config.toml
model = "multi-label image tagger"
image_size = 32
horizontal_flip = true
translate = 0.06
isotropic = false
mlp_ratio = 4
patch_size = [2, 2]
widths = [64, 128, 256]
init = "orthogonal"
beta1 = 0.9
beta2 = 0.95
eps = 1e-06
magnitude_pruning = 0.3
batch_size = 512
lr_schedule = "linear"
Rows from block 6 of a small multi-label image tagger, named by matrix and row number. Rows with one number belong to one neuron. Each number is 128 + 32 x the weight over its row's rms, rounded and kept within 0 to 255. All counts start at 0. Numbers have three digits each.
After each neuron's rows are labels from the 100 images, of 14848, where the neuron reaches its highest value: "top examples" is what is common among them. Only what is clearly more common there than usual is listed. The data: dashed paths with two dots that lie on the same path or on different ones.
# fc1: MLP up (model.blocks.6.mlp.fc1.weight, 512x128), inputs 86-127
# fc2: MLP down (model.blocks.6.mlp.fc2.weight, 128x512, transposed), outputs 86-127

fc1.303:153128128208121128140128175128172128138128127128091107111129140070128128047085128128182107128085132089128128108147128150099115
fc2.303:150195153111247184120151183144136101142106122146080109128128128153160128128122132106128128128128128180150137101081128134145128
top examples: many distractors

fc1.439:087128142128169148154128137128022122103110128128157149144182128095128093111117153093128153134105207128102154128159131141208112
fc2.439:094143096078239060128153124159107109128133148117050050128194090128128144128095128128128120172128086160175147128128179165146093
top examples: many distractors

fc1.202:119131132128188141100108084170147109101138128128128073128150061152055124163128179128128108100162128077138159128128105159135114
fc2.202:124128106128153128128145116128095112148128159107100061087128068128151181128140126118128147125128153180135128128166128128220143
top examples: many distractors

fc1.244:128105169128143128128128128061111128128128129112157141119174128059168129074117155130128141156107123072105196090179170126179077
fc2.244:134128087128118147128128128142134128141112128116083062114168144139128111107128067145128170185123128128170169155143117128157129
top examples: many distractors

fc1.228:204128138128128102160142128116104093178128128113128127087128200120128096078054167151103116213151128076113128128171186119157128
fc2.228:120078128164112125128147128144106106076128128128124205086128138128124105128176127091126191173151104079128149199107128128177118
top examples: many distractors

fc1.177:174106116154153154128128176128128135171147102128155151128128168080153100131082128128154096148115171165128098049177201147128128
fc2.177:053077122078092123113105119128129171108119128117128093157128101128128182084128089165169086095128112128161134190167128128133128
top examples: many distractors

fc1.368:201128157147143158130120093128072128215128128103128128083175193128168128059067128131169085139092128135101172128164128128128098
fc2.368:109135128147175100128128160160128099104128158127128128128128075128073092128181124107096180210158068128161128161119128159153107
top examples: many distractors

fc1.501:133167157128107172125037128144157107092158122100146108096111141133114133154128144115106140117113161172175160149186170128045062
fc2.501:138056067128123082128121115120095100079157128086128128104128099142128164128158118167128128179060158128171196144154134139112095
top examples: long paths

fc1.164:128083109128156128111078128129118128146149163128121106106172181056154087118071198152161087092098161128128093128179183128128198
fc2.164:143128192128111172156108135128129135108128150128102057165122110161145128110128075150168132181151141128101103128178088113149102
top examples: long paths

fc1.32:171121128183128121118151123128167103107123118135031113099195121138093153193094128103128128195128089170130109128126128148148081
fc2.32:128118136186128128144128149141138128073121124165179122168115136128104085081185082101128118177128125077128128104128200128067166
top examples: short paths

fc1.137:135085102098128162142103147084128128150124104128169130122163171078177090128128128168160128128128170128136088090186156133128140
fc2.137:077074154064118141129106123111151164111128112112109076147128098130116169091128090149128095117128142074128117154165128121130097
top examples: many distractors

fc1.434:128097168128115128128128147122128074128128128088128114178207190128153140128054162101128128128128123119085132128167128076151083
fc2.434:128154119128147110098097119157128128105128108113128132182092118145104121095163053128118159103128145128151144132071154131104171
top examples: many distractors

fc1.120:171141152099128159169135157056109097128128129090169170100128211094193128115007128142034084126115150128113128128128120132147165
fc2.120:128160128128128136154128128128128128128054128128145128106128128143154098194098164128063128179128128128149128103128136128213128
top examples: many distractors

fc1.43:142077072128128146166074104167127128198141169144172128105162159079182084088128140180152128128044175113181077145168163128136150
fc2.43:128110255128071121170121127128134128138061125128128134151165128147116128115126095134146103176168115149071066128142128128128128
top examples: long paths

fc1.451:171110138180104171113128107116031153059127128083088177088166128093152128104128154128128108120128165107128183128189171128118128
fc2.451:112125170128233139128158128156083140097128128128100108128161138152147137122128108125128128128128146088142166157161126106144128
top examples: many distractors

fc1.328:115142148097099128150164189079167128150094128107128099097176215101217128128100214183092128134065120118091103095094165090218133
fc2.328:128115124128098128087128128185176128114128141089097128128102149152117128162128128141128147194128122174166161103108128114245137
top examples: many distractors

fc1.351:081049147177128128170134105096145171139136129107128167128070195066231128128124145155128164060128143097080145128161128128136128
fc2.351:108128168128128128128158141128128140146082113147140127132128128128148128152105187128107145201128091165128146108128174118148166
top examples: many distractors

fc1.251:075128149154188176118127143128185128128082122128144109157206143144188129128175140139169138175091128097086128128118179128128128
fc2.251:170169128156132121120150128154106118170096128107110069136157128166128116175128151128075095136132157123122142128105112128128128
top examples: many distractors

fc1.457:163128113078124145150130129098073132132140080145166123138163173103091116113128144128122121149102100110096099058104128133152066
fc2.457:128122086091145129079128136124137128123166115089095128210166116128128175086128069128151128128073116092192169179140149136128082
top examples: many distractors

fc1.35:128128153128128126156128178066140119128128128128170142184161212128199128093116128163141115128128128089088128128128164104177082
fc2.35:105128128128086093128128189157169128108128166128135098132133144160071088108128128121144124128128128110145153136131128152166175
top examples: many distractors

fc1.312:151128132139065065159086078112083128142089128103139193070129168099128116180086114128084097057128128178164144120174097128142141
fc2.312:144188244112128074130124128146128128087128128103128122163128134139198131185098168114129159128128128176128102143096094128230128
top examples: many distractors

fc1.71:128128159072096142128196128096186102179163128089186149103176212044128088142076180130118089094128092120128080090128132145151128
fc2.71:050136128092107061060128155128107128130098114080128160128102154143165128168128128124128128128128106128189128138128128128231128
top examples: many distractors

fc1.102:149128111128125128106128128118084110128173083084130079157193128079117104127128162146154076105052128155128067058100129128133140
fc2.102:128163128128128128109133128153110128136148098071072060176176128172128124091086102154103147144096128128176128171128120160128093
top examples: many distractors; long paths

fc1.249:128092144128128098152128064090069134153078128183151128158170041094125062105104106128128139133126128056103138128128128133160114
fc2.249:118089051112189128109102128149128128128162128110071087064147128095128123111154128143128128220128161157192202148130086159125128
top examples: many distractors

fc1.36:173143128141151141128128135075128111114128139106128141128216219128128127128057134160096046217145147128092118128154209128145145
fc2.36:128127128140150184128136128166139081128079142128199128107135129116103128148171155123128180196202112172128128126128128128192128
top examples: many distractors

fc1.14:085114181128115116148177160128128148169163150105128102148128128084154096128170120175109087128142168149130173096172204139128072
fc2.14:120144036128197163104131128128140128137144161074078128128092146106058128128128128147127152166128140128128226075128115157097145
top examples: many distractors

fc1.79:085128186146128128131107102128128128128119128087142134128170160072239095128112095136138128153133142080078179128128128162111081
fc2.79:176129128106143098170128128128144140191064191128058128116108128170119128128128138128061116228134091109134136128146128189128132
top examples: many distractors

fc1.59:203128118214105070128033058128133089108128131128050141093101090108131053202101123160128110120133166128136147172185128152050137
fc2.59:128164159111221156078069155169160130060128090090098143159128136117141128179128128128128175128128184149189148128128121098164121
top examples: many distractors

fc1.485:078098128128128104107128137128191127138128132099095092162225129099198128136128141128151156120085118075120158128148190140128065
fc2.485:156165130143128128117145160140128128128116166128128071132128125130128097192128146115092143150128128111128134080107098138121128
top examples: many distractors

fc1.229:104126128176122128131128127187157146142128145128067158135128066128134117128090159166095160143132127230128148165166128072182080
fc2.229:128128122128146078128113106146128134067176139111148130149128069168083153128164128130181122101083136153140140164128131128188128
top examples: short paths

fc1.158:096085140128125128138114177067128145173085155128142128175172156065128128066149128136190128139086182170128117127137133151128168
fc2.158:128153128086236128105166128149182137112130128128133128199120128125115128145128138093159136166132128198109128084128184082141128
top examples: many distractors

fc1.25:128128143116128162118112183049119173161110128124122128099196144059117135080127085145137049128125160146128129078171158128096142
fc2.25:100128100128255128128128128156152093103130128128098085182128064204128128147102140105143184182111128128145129128128175128128136
top examples: many distractors

fc1.330:174128149089143128128128128128099163162109111128189127151177145128170128128121147168128088148128128091128171070171161128188106
fc2.330:118113080032169156111134128154128135071121133128128079164198107128062128117142128148156128128118146153159199128107128117137099
top examples: many distractors

fc1.267:128122171089128088078128061160128128184136194128117082076128133038095158129100128136128128250128142113145128085135170185128103
fc2.267:130060128128128099128128133128121131150172154128128187128038179128079128101128171127116131154132120128171128124135128128027128
top examples: short paths

fc1.157:060128144143077145150086149086128128128101165113205128074128190097228153128128136109091121096036095127128143128123158151128085
fc2.157:128103128128135101102109141168128098059119128104083132128160168119189128145103171128094114202176119120153134122132122109200100
top examples: many distractors

fc1.60:131169128087061128097086128096106123128117128109090119128150128183138127128141128156128128128106113128121155128133073128128141
fc2.60:159130128128128128128113128128128153185135107150109036123103128088128128128075128138128103115079100160128185091128157183031100
top examples: many distractors

fc1.272:185128155101150124166128070085073134131082091137159151128156063083163128129128128138128083171128181057109136128128127151187134
fc2.272:074074027077176128095101130140134137109173111098070128126128168092148150128100109156153128168123128117178202128186062107145128
top examples: many distractors

fc1.488:131106138197128105128128128128128171131128128117042182128173118147089143128087128148071116128110128218128139166153161103128128
fc2.488:120118107178128128117166156156146128128128128128191156128111128168065075128195078095188122187125128128121128104146128047128128
top examples: short paths

fc1.455:125112156128124128120134184128155128199144148128128149128195222083166129128097128128146128194091115088091128107191158128155074
fc2.455:119113126128128118124128128171128086064090128108110180157128142160128106127128066095148172142140118087149150128077128118128128
top examples: many distractors

fc1.400:047141148080076151128128102121128128104128179112215128052128118123201128090115115128064128128108128128128157078128128128128170
fc2.400:148128128128038137128136128128174126128128129128090077106068158128128123163130128144128066149128128128128158128166128128092128
top examples: many distractors

fc1.8:119097130080095062163069070120158112128135102137155128157183128136129126075071128108098128141128096067099128170128128057128101
fc2.8:117112088061128128122128128128128128131128093152068134151128166063133114075128128128128190211128100145181162128128137128106091
top examples: long paths

fc1.334:171147146089128153158128128098114128137128117127128184069178195128131128148056128128018061168083180128107129097117112090128159
fc2.334:160128128134150140128145134152088106173128128119168161097068151158161107176085139115092187130175128163146103102098112143180152
top examples: many distractors

fc1.232:128145141148137181139151128128128066128128131100128143077128128060151143110142187124082128103159128127153140066115068142097101
fc2.232:125128143118172083120128090128128161183130094136075088095124172128234153160055193128117128102128082116161129160128068128128096
top examples: long paths

fc1.388:108122128209115128120128128104152128071128110168043184128128096132091157128128128128031181147134128195130108183149157050091128
fc2.388:128075128137128128152153114129140153070131150177175128172128128163064136128185128128128153128115128164106092168116207128170179
top examples: short paths

fc1.489:138105124173111113128005128118148111153158134128128128106192128128077133193115100169133154182138154128123103201177145173080128
fc2.489:131116128126197148078107166128128111079153118080128071121059137103128173123128172169129128134107134128181164098181096119134077
top examples: many distractors

fc1.117:222108130108128128128072120128075083128128128118128128095117128128124122128128116152128128183128195128128172128108128128155081
fc2.117:128128128113128112142136128125077135113121128106153128128128122090128159128127128166131177155156128161152128085113124128170149
top examples: many distractors

fc1.83:203128122155097120161014128074081128169124113128071128128180128128128128149121138166110128149137128076100112195128160192168102
fc2.83:128119128114128136087111128147128102078128128076128088136109144128158161169128173160128120191128179128128128128154080118128095
top examples: many distractors

fc1.122:136139154128128103138128198084128128162128128092128159128171207047171111098128173149106089128128100072125132128128128112188128
fc2.122:119102107128065128098128128153115115104125128128128128119087172161135106172122115128101162128166109128128169135128099128189128
top examples: many distractors

fc1.17:128130157128128128128184105108128179128099128124206103101177128128159128069075132128103143138073128146104155165130100145234131
fc2.17:148096045045106194138102153128166137097114128106049056136113128084128152128151074116138128128176121128128128106128080128172113
top examples: many distractors

fc1.337:116128171147138128177112081128065120094117128117128143107137157098146112125128115128138134170202174067124193128139128190214084
fc2.337:127097121128170155132106163164128128137094153090128114126150166128128128153138127121099110210128159148163176092156133142128128
top examples: many distractors

fc1.427:142128128219129128148136095126111091141104116135114153118128113197085116103128128153067077094128128122128152078128128057147084
fc2.427:112128054152146110128159128128172128061128128144128146170069083176073133128211128128186115164115150083128128142166187128160128
top examples: short paths

fc1.320:128132128096117107162128128128128109136098158128128128090132192128250113177125128128128122136031149107128085156109114128203081
fc2.320:104128167088093128077075135137128128058128135055173193124067151112114128128106128143119114140128215128182128085128128058252128
top examples: many distractors

fc1.343:128082128077150155108113128075100154136067128137128128186128114098108124126128125127130097128128127112089128098128139128116089
fc2.343:111128043128128128101128156121142128128147126097122140178173149086070150111151041124128128128109132071128204141128116128128128
top examples: many distractors

fc1.348:176074101122134178148103158128090144160153098110153128128173175095128077111128128128128136128103156128128087060197188144128091
fc2.348:071128152117113125110128116140128143121128092116128128162170081140113128084140110144156099093101134065146106181178148128140128
top examples: many distractors

fc1.502:153082141095117128161097128075063128107088128124075167128077162109207091119104163131127151128128173071128169128128096178174084
fc2.502:109128128148128112123128128128105125171128155099096128099167212110128128108103161123128101241128128128160159127149114147074141
top examples: many distractors

fc1.462:066086145165128128144097171149147083113128120128209131122137128166128131128128131119129128128100128128105128104128120075123141
fc2.462:128144076139178111116127162171128075096161157093184150128135128190128094152128128128128131155146128137145128122073186082180170
top examples: many distractors

fc1.316:128128087128128128156056113156179145193128131128148114128120128128157104175128124188128087174060166060154083179140140134116088
fc2.316:105139218128065128121091162125128128125044114116088128128153157089106128080148107161090128169161128142089012100153160108128128
top examples: long paths

fc1.429:128128183118201128170128113041039128128119128122155148116175128128089108070158128128128128126130128067109158128176203172128107
fc2.429:131128128128233101141131128167128132108118147129128099128130110157128118128128128127141110220121133131141195128150201128177139
top examples: many distractors

fc1.350:128161166140080128119150059164124137128128128159144055128128051128159128139128199114128068128128081130128155128112074073128163
fc2.350:169184035128090136128146102084107148205197123128137132108029078158156128162097128113128128061108140138142163128128128128128128
top examples: long paths

fc1.6:118128128128078158164102161128128092179132104167128181088128128128128140140082155103049125128090160128127128074124128128153148
fc2.6:115128176128128108134128128128076125129081133128136163095101128179197114189074193080128128128206128128097134167128112102217128
top examples: many distractors

fc1.78:187096134171127152128128128086101128141143076135158154106161134069118100128080117106122108151128103102110128072167128128164090
fc2.78:072128081128186113081119128142128135080158097128122128180128094142149128128082093128158125067071132109165168170128112108156083
top examples: many distractors

fc1.19:200095126128148137124127167148104098121128136128130128184185050128110128128117122128128113128168128099128125109110084128155128
fc2.19:128168128098217207108094150128128146147128145128034061083128112095142128121130189144073128191087148118128122128128131127175075
top examples: many distractors

fc1.184:142073100104164176156097155128096128153128105125167155116173195079166094128128128165166129116066170137132087083199173128128128
fc2.184:128070175101093122128113118126158165112124128128128085169147107101111167073137074151128087119128122048128087169157128143128128
top examples: many distractors

fc1.168:087120136128075112128159128174128130152176170128144071157128124128215125141128166181152110116123107199168128128158128116128087
fc2.168:090130117112128128056118154162149134128162128075135122108074128117127114161089146168128092137128124128128179128125162100100107
top examples: many distractors

fc1.286:174128111128128169128128128128076132160164081132131143128168128067128128128089149146160093128093138172128078128128186128128107
fc2.286:128109130105108141128124128127110143120128116101115118155159128114121188081111106161158098073128142071168118159128115139122128
top examples: long paths

fc1.314:101128111128104136133086128095128109117137183122191091209125128128211119116079178128161131100128128098188140166169128147189076
fc2.314:106083145085128128139126087161128074128128128137109105099125190128100128168128153139143128216134128157156128128136071151128128
top examples: many distractors

fc1.437:069128145069102159128198128075128128128136153113238108093137197099128146058124130128128128128079106156135128109117128137187108
fc2.437:128128128022099128073128128195177128128128128128062121101071128098128120143119113138130139128114135159182188128128102128205111
top examples: many distractors

fc1.5:128128108090128128179089128116128114178128108163148172064153181128128100194088128143040082128067164180138097108128138128114128
fc2.5:126160208128074128153112128128077128121055128103155128144059109159135128171095128128128145105128138139135053099153104100241128
top examples: many distractors

fc1.289:090120129128128165133128125110125090128091123128128079128128158128128128057116128106066150079084128074108166121167128109255128
fc2.289:128121045128191138128142128158164100118160100144076090128122167083128093141169127094128135190110138182163146114128128142187108
top examples: many distractors

fc1.54:055167159068155136128163102152128128201128128118128120128128094128128151059128143128101128106110128124120128140115113126128153
fc2.54:126128064107128169106149128122128135147154128128087060128073087128128113128128168128121080128151125171138128102128122128164081
top examples: many distractors

fc1.103:157062146149128174128084180057092128128132128092155128128194128058180077052109128123172093093076128103128173085128127128128144
fc2.103:161128101082234136140145128143149130126128128161101068173157110128091128162134128111128128206123128180104146107127149128128128
top examples: many distractors

fc1.441:168085142111146079164096128074075045116128138124172131125176145129175101128128148148160159051138128128090180150092180137097128
fc2.441:101155128148167113146112116132094142128076131116136142101169128128097128118128127115077170218169120131147128128155128151128123
top examples: many distractors